A small image classifier, trained from scratch.
Training: muon at rate 0.0073, 36300 steps, batches of 256, held-out accuracy 100%.
Data: trained on drawn branching plants, 64.1 epochs.
Rows from block 5 of a small image classifier, named by matrix and row number. Each number is 128 + 32 x the weight over its row's rms, rounded and kept within 0 to 255. All counts start at 0.
After each channel's rows are labels from the 100 images, of 14848, where the channel reaches its highest value: "colour at peak" is the nearest of a few named colours to the mean colour under the peak; "lies over" is the class under the peak. Only what is clearly more common there than usual is listed. The data: drawn branching plants.
# conv: 3x3 conv (model.blocks.5.conv.weight, 192x192x3x3, each kernel summed), inputs 0-95

conv.103 [ 81  65 118 129 137 122 118 166 224 154 107 144 166 115 109 148 112 109 166 138 129 140 116 213 110 133 135 132 154 119  52 121 127 141 106 186 128 180 103 133 134 126 104 186 155 105 163 119 123 103 150 103 135 112 137 134 129 145 129 132 109 167 213 129  95 135 158 149 124 101 175 126 116 209 170  99  72 116 114 104 143 144 137 150 110 211 120 163  68 121 122 144 116 165 120 117]
colour at peak: brown
lies over: wood

conv.71 [123 156 128  99  98 117 100 116 170 111  98 160 127 103 118 109  93 101 117  85 122 141 126 178 108 167 118  55  88 135 186  82 107  99  61 142 113  86 121 140 135  94 113 141 121 171  76 128  92 119 176  95 104  99 112 130 110 125 112 144  91 130 101  80 133  95  72 202 130 139 118 101 136 102 144  91 139  61 110  84 101 159  42 141  78 131 121 165 138 140 104 131 117 116 176 145]
colour at peak: grey
lies over: wood

conv.15 [ 81  99 104 149 162 103 103 115 199 153  86 116  92 170  20  91 100 133 128  85 128 101 150 112  80  89 116 115 127 123 183 132 139 162  81 120 161 109 165 108 105  95 155 178 109  79 137 126 160 125 114  80 152  94 111 124 128 145 178 112  18 103 123 125 142 110 143 116 133 117 149 158 124  98 148 131  92 145 174 119 152 120 112 142 156 103 132 129 151 110 101 129 153 148  89 114]
colour at peak: grey
lies over: wood

conv.8 [ 69 110 163 177 135 133  78 139 129 122 141 166 102 147 110 146 128 101 115 123 170 105 101 147 111  56 166 140 143  77 128 160 142 131  87 100 123 152  96  76  84 134 219 141 109   0 119  83 149 104  77  99 176 145 168 141 162 132 150 126  67 154 150 153 134 148 102 144 105 105 135 162 148  85 139 172 134  45 149 155 152 176 108 132 206 186 137 176 108 166 144 110 119 132  98 113]
colour at peak: brown
lies over: ground

conv.92 [119 129 108 166 154 128 101 111 149 139 102 147 120 125 101 132 130 132 117  74 116 114 160  64 166 123  99 143 133 132 114 215 153 124  91 108 110  88 147  96 106  66 182 158 141  60 139 106 162 105 152 165 177 116  91 110 143 116 100  83 108 118 122  90 224 165 129 140  76 138  98 115 143 145 141 160  91 118 129 133 146 114 107 156 159 128 141 138 131 125 181 123 138 178 132 167]
colour at peak: green
lies over: foliage

conv.25 [153 143 153 135 137 109 142 189 205 166 128  76 168 144 130 152 139 108 190 115  99 111 109 207  97 135 140 114 152 135  73  76 170  91 147 171 139 145 118 150 207 137  93 203 157 106 185 122 143 108 137  93 109 124 138 150 114 119 142 126 107 118 202 105 100 120  94 149 123  90 119 132  97 173 158 142 117  90 127 103 160 121 140 116 101 201 102 166  73 153 150 132 139 177  76 149]
colour at peak: brown
lies over: wood

conv.149 [110 109 151 104 121  91 102 148 164 134 154 117 136  53 147  98 129  95  20 126  55 144 138 145 145 146 106  94 143 109  82 120  84 165  76 120  84 145  91 149 129 131 142  59 151 136 131  83 160  62 134 143  98 157 105  95 130  87  57 129 128 112  85 147 134  80 114  90 130 157 114  97 138 110 128  88 100 163 175 155 121 127 136 203 154 143  91  90 114  64 122  92 149 144  94  96]
colour at peak: brown
lies over: foliage

conv.101 [ 87 123  85 117 141 173 184 152 180 169 135 146 142 148 100 175  82 141 193 140  72 174 180 107 102  77 142  96  79 153 188 127 129 181  72 153 150 113 136 142  93 145 155  95 112 128 100 107 142  86 109 145 112  92  92 130 110 155 135 170  88 149 129 140 106  62  85 117 195 102 130 110  83  95 161  98  93 127 128  90 127 127 138 198  55 153 117 152 144 160 143 104 105 111 154 111]
colour at peak: pink
lies over: foliage

conv.20 [129 126 120 139 140 128 155 127 130 172 132 149 171 103 167 118 136 112 164 124 140 119 102 121 112  53 101 126 111 147 193 138 175 142 121 122 115 141 151 111 161 168 134 155  84  95  77 145 137 183 102 116 116 173 157 134 100 110 170 110 160 162 163 173 119 135 104 127 126 175 135 241 109 164  91  98 168  88 110 106 172 144 145 120 114 152 121 104 159 119 138 195  90 111 160 140]
colour at peak: grey
lies over: wood

conv.64 [ 91 119 154 198 168 147 110  86 122 144 122 194 104 165 102 106 191 140  72 118 138 109  67 114 127 112 201  77 167 113 119 156 184 126  95  91 170 165 131  61 118 184 157 121 133  75 127 163 164 101 119 121 202 146 158 150 124 163 108 115  83 168  76 114 114 138 147 182 137 105 175  82 145 128 102 221 129 107 116 126 122 106 135  83 173 152 195 142 137 156  80  92 119 137 100 125]
colour at peak: grey
lies over: wood

conv.73 [174 109  86 142 146 146 100 143 145 131 190 149 126 178  98 126 166 162 109 127 160 131 126 142 103  82 157  80 162 111  89 109 126 147 104 118 189 141  96  59 109 136 151 120 179 131 146 122 116 124 155 137 133 134 118 114 178 134 188 105 181 149 112 131 129 106  84 119 112 121 169 104 101 119  98 132 142  88 117 161 140  98 133 144 200  97 176 151  76 203 104  79 169 137  78 115]
colour at peak: grey
lies over: wood

conv.167 [100 129 186 130 148 114  93  98 144 105 145 136 121  91 111 140  56 116 149  82 154 167  96 169 123 108 134 106 144 157 116 130 127  94 133 183 125  70 125 193 111  94 104  94 139  86  78 149 198 104 156 107 134 120 110 157 124 151  76 131  86 124  89 162 147 110 125 140 158 111 110 113 127 136 125 133  97 167 182 148  96 115  72 150 124 117 109 145 113  99  99 101 124  70 145 100]
colour at peak: pink
lies over: foliage

conv.130 [ 83  87 106 146 146 161 165 122 159  60 114 144 104 139 129 153 132  70  50 103 137  68 137  96 122  70 159  95 148  96 120 127 130 156  78 103 118 133 122 101 104 151 113 152 122  62 148 183 146 105 155 130 136 141 110 137 135 195 119 104 135 135 133  96 182 121 133 129 108  96 159  92  88 122 107 217  98 127 127 124 159 139  78 181 169 143 140 104 168 127 112  98 164 125 112 112]
colour at peak: pink
lies over: foliage

conv.52 [127 146 143 137 170 178 101 158 188 122  86 162 119 128  76 111  60  93 165 138 100  99 135 121 131  92 130 120 114 193 221 128 119  88  86 180 140 139 135 128 128 144 128 116  95 151 131 124 162 114 152 130 134 150 141 133  85 147 174 101  69 133 111 125  97 148 151 125  97 143 155 145 131 123 140 127 129 171 119 112 133 150  78 152 123 109 131 128 250 157 150 151  66  99  94 124]
colour at peak: grey
lies over: wood

conv.117 [145 113  87 165  93 139 170 145 142 159 129 153 133 160 204 128 152 187 136 129  95 127 121 110 110 139 157 146 134 146 164 145 138  89 135 165 180 143 128 128 122  99 114 127 112 207 116  58 152 153 108 119 161 108 148 126 165 149 228 172 127 137 120 179 151 130 133 137  70 101 152 148 169 135 111 162  99  55 105 168 165 123 173  97 123 105 162 110 142 164 142  87 136 103 104 162]
colour at peak: grey
lies over: wood

conv.88 [ 43 106  90 136 177 123 161 132 123 104 140 108 137 124 124 167 151 129 109 101  98 133 104  87  99 114 121  86 134 124 128 100 106  73 132  69 150 156  97  80 139 101 167 135 127 119 148  84  79 106  83 100 129 113  97 113 176 111 113  36 120 103 140 136 102 104 166 139 122 139 146 111 147 107 130 130 130  50  65 113 119 115 161 104 139 160 127 147 144 125 125 118 117 135 121  72]
colour at peak: brown
lies over: foliage

conv.139 [121 123 122 137 149  99 137 113 181  95  72 120 123 128 166 141  85 137 129  59  64 100 132  97 159 117 158  42 119 104  58 129  94 107  85  99 137  80 101 140 166  82 116 197 195  35 128 109 157 126 129 152 151 127 140 155 122 115  77 151  94 104 144 101 150 143 115 153 143 144 163 105  94  92 107 130  85  82 118 147 138 120 123  53 117 170 113 126 133 130 111 108 107 147 150 117]
colour at peak: grey
lies over: wood

conv.173 [ 53 103  54 160 107 117 125 131 125 165  60  93 134 151 123 121 127 126 110 127  97 132 128  99 129 119 155  97 160 204  81 168 158 126 113 161 136 150 135 103 126 145 138 126 159  90 127 101  92 125  97 127 150 124 139 112 115 140 146 146 157 151 158  91 143 122 108 103 182 104 189  76 151 129  98 125 144 112  95 162 165 130 145  74  91 100 187  96  96 163 168 120  99 105 106 133]
colour at peak: brown
lies over: ground

conv.72 [ 95 105 192 107 118 120  81 153 179 169 116 101 152 134  89 175 134 121 172 127 137 111 104 182 138 128 120 125 120 121  10 114 119 102 135 207 139 143  93 137 168 106 108 237 136 108 199  99 111 136 165  93 110  75 126 110 125 139 117 123  86 128 166 112  99 141 155 196 123 108 138 121 107 186 162 149 116 151 146 113 123 109 121 130 137 140 121 145  85 106 135 123 148 198 116 123]
colour at peak: brown
lies over: wood

conv.100 [103 113 120 118 104 115 154  88 123 112 134 154 141 102 129 129 117  83 109  98 153 117 131 139 126 122 129  89 133 124 114  86  84 188  90 104  93  91 149 102 167 118  95 131 105 122 123 100 129 189 119 116 117  97 160 139 144 122 131 163  84 128  91 155  83  97 112 112 142 119 153 181 134 104 116 118 170 114 115  83  94 136 135 108  81 132 123 125 157 119 118 181 118  87 117 108]
colour at peak: grey
lies over: wood

conv.16 [150 139  93 149 107 109 156 141 157 130  95 169 155  93 132 102 112 117 124 137 192 128 132 135 127  81 101 153 108 132 103 119 146 213 150 131 122  68 155 101 114  95 137 159 110  39 106 123 110 150  98 125 110 155 105 147  62 114 160 129  90 163 156 159 126 129 101 106 124 145 122 222  73 107 132 104 180  97 126  99 121 166 129 128  51 160 105  90  79 149 119 178  99 114 184 127]
colour at peak: grey
lies over: foliage; wood

conv.32 [131 106 171 115 106 135 131 153 219 213 108 148 173 132 122 167 134 106 192 110 125 143 111 168 115 150 115 147 145 118  46 101 146 131 128 175 120 190 107 149 175 142 151 180  84  97 163 114 105  87 135 128 118 129 143 106  94 117  98 132 129 142 153 135  98 124 148 182 131 118 167  73 102 222 172 121 119 118 153 127 139 140 136 144  86 175 114 141 107 121  81 118 121 189 122 133]
colour at peak: brown
lies over: wood

conv.37 [ 54 109 106 144 144 117 136 137 131 134 118 119 113 125 122  70  95 168  98  73 122 112 126 123 145  86 144 112  99 136 185 100 126  78  87 146 130  68  83  74  91 141 131  94  95 110 109 110 176 116 136 114  97 186 112 130 128  82 135 133  48 158 139 133  71 136  32 120 166  73  99 103  95  67 125 124 132 139 195 136 165 130  45 114  85 130 110 152 102 119  92 107 185 116 127 105]
colour at peak: grey
lies over: wood

conv.12 [ 67 111 170 100 162 142 114 175 205 166 137 122 168 123  90 156 127 102 156 103 119 116 175 187 131 137 135  86 152  76  49  99 117 109 136 202 142 185  96 163 153  96 113 218 144 138 202 106 127 136 142 101 127 142 121 116 104 122 127 153  97 122 129 137 104 117 147 170 116 121 146  92 129 217 211 100 114 129 148 123 146 143 139  74 137 105  93 133  83 103 139 138 126 158 140 118]
colour at peak: brown
lies over: wood

conv.42 [117  73  86 137 100 109 141 170 147 136 120 132 153 126 139 112  90 122  94  98 121 143 153  98 138  95 148 127 103 128 226 143 145   0  65 114 106 112 113  85 165 129 123 115 105 128 152  89  89  99 135 124 125 180 117 112 106 125 140  90  35 123 144  89 131 144  69  96 145 167  61  74 116  91 146 144  97 134 134 121 139 120  89  77 150 133 124 161 173 137  99 121 109 140 140 128]
colour at peak: grey
lies over: wood

conv.177 [109 145 143 154 110 149 120 124 133 104  93 158 151 153 143 110 108  96 155 118 125 125 145 117 118 109 129 159 124 134   3 125 146 122 109 143 135 131 125 149 109 113 118 160 142  57 139  65 109 113 157 117 112 128  72 160  74 154 157 102  85 147 111 145 108 105  78 139  87 161 120  71   3  93 178 155 138 121 110 132 150 129  81 163  73 147 168 123  63 154 125 127 135 152  80 152]
colour at peak: grey
lies over: wood